Weights of a small contrastive image-text model: encoder widths [80, 160, 320], 104.0 epochs.
Rows from block 3 of the image encoder of a small contrastive image-text model, named by matrix and row number. Rows with one number belong to one neuron. Each number is 500 + 50 x the weight over its row's rms, rounded and kept within 0 to 999. All counts start at 0. Numbers have three digits each.
After each neuron's rows are labels from the 100 images, of 14848, where the neuron reaches its highest value: "lies over" is the class under the peak; "responds to" is what is common among them. Only what is clearly more common there than usual is listed. The data: drawings of small networks of dots and links.
# fc1: MLP up (encoder.blocks.3.mlp.fc1.weight, 480x80), inputs 0-79
# fc2: MLP down (encoder.blocks.3.mlp.fc2.weight, 80x480, transposed), outputs 0-79

fc1.85:496493467511528487429590598503564544441485552494458450556500457579544469502426354465500468569504439521445531526552485499518389471555603424474433524526461466458511553529463447492450544508449525485546493553497575464539487511470516438640493514
fc2.85:500485499501530491446489509482456462558529455520494499536554539739533551461429478447510463424539510453496418494446469453557522357510482568480505543507543553499458495477577554454506518471582534516460428497486442467417466518437486523504478470
lies over: link
responds to: green dots

fc1.405:521508532430481481510494523539423515575407540471553546484476497525496549469426507560496513495491504505505460525507493532484513509454518534583479416490665521449465651504494409512473534551513582489596388526455559465490496482569427593462469460
fc2.405:532488561546536492517493515425461477430494483471510478437445547670508488452564491477558608576473477460499543575545502454553467443500562432470518552481478440422427469501519480547488472536417522459387562463482497513452492558406535495557440568
lies over: link
responds to: pink dots

fc1.377:509490453462483522591514533469524576539496556502442469533511485444490483493453418493498513432485538516461464577596498549505505415506553471402480500574586577413486536524533480490573466531487585504496489615528506514477571326494407497561489513
fc2.377:487536525560400472546518533505553511566466582520579464484489583579505592552600470458438427468462501434523557493550424530399404462484422509461516525423524452502523570477479446550482478548510591511517565435557559519490532526484444513504555435
lies over: dot
responds to: black dots

fc1.18:482494436501542445493416507442475523507474640499472394504521472519510518607479400537544452532505426422382505522514473535505453436488476483492504511517558595472499534547521508605412466523488473569520453435613555463544542552506510461503430501
fc2.18:487488458589458521512533501469528504599418498433499509391484449656475473576553548493508563521507489567541493490522444445475427402523434446496509592453476463469469602482500497574516442608585540539490555502454508516488500551473487543537476454
lies over: dot
responds to: green dots; teal dots

fc1.479:434466527448543559607463475543528546496494411451506450540519508485596488466485510500503497550564463514442436503477452514438448544446528470553454545538588569468385555518426443419488521543514584536589542445461534418520500556483500525601435563
fc2.479:523490558525433483486484500476511524474486509545512505464509410648541621534610545553487429571441487489524371567533525516452532436534526575530458503506554474481577491516531472441501533478391476421488458603500500501452439455503502531553539446
lies over: dot
responds to: pink dots

fc1.146:500533491570573522466618546524528510582588483552377541521481453492562518501454560501513500469541467553491488503522458562508463466516490486422454340496445416577510551535571499466496456542546417497476473470399553483534498416535477469577490535
fc2.146:538540482554485520485557442445534543486435528450465442468530541483493497516538480563437506553515471552560505562530448418518478447566479524531499639493592428413479486423508466440511455532576567531406467515381507618456540474558505558538527460
lies over: link
responds to: complete; nine dots

fc1.227:537488461537552570477527556520465495433515542420442490491557489462522503527513461509596426390445471535352505579466593457556496553515526531524474424567532518512442498523472539506516515548568540494451490503364546545478513480556453441604454545
fc2.227:456505498578437462537452483495537533523386532504500433446490504645450433528511448564495537493513529600553561502506505476579531446522440441432550532479434485500523540497548478488459444579480406558452483539436512538484523623526466545611470491
lies over: link; dot
responds to: complete; yellow dots; nine dots

fc1.393:475456406512503584479459523481466534586493486603447471507511544490480467617493483556494383584439406495468388508572534468600545468479525460560510533524521489504479488564584474498484459538503513543465558408459536520441597456504470579505534501
fc2.393:507470514541460530530475477497477467489509531577473557422420537680527472465553519560582528422438507534506527565539516450480537453485558455532463608460472449461486502559602467477510453551466569507446499531443463492470486578475518561529415604
lies over: dot; link
responds to: complete; green dots; teal dots

fc1.31:519530486543488438509563570542522584517539503554281475496439511501522489527482545531508515494573520447494369513551530493551557487429503481399552504462481459455507504560506477592481403568556497508498473496470498539566517435485520573555519536
fc2.31:540462554583461528484536505482522541448433500602480405421409424655557495450495520587503511537454481498479523567489423422531580426504554456522510487554466513477513501533532519528526428488461607481504527478421451526524509557437483531475440563
lies over: link
responds to: complete

fc1.402:475472453536431484529546535535486546612523505573422431505451526501493457587388551532495454507510513479485424589497532459592560485464551453507515505450590534471520533537517403589476424506510513540478535471449551516636553496548479579479571462
fc2.402:503488541648469475467484480497455482474439576558489439461483530727494547480534526524543553536427488500530515529448475411516505447545538427477534596554431455457495495524591480461510473572495458465483489482451466526446466559504471502539494513
lies over: link; dot
responds to: complete; green dots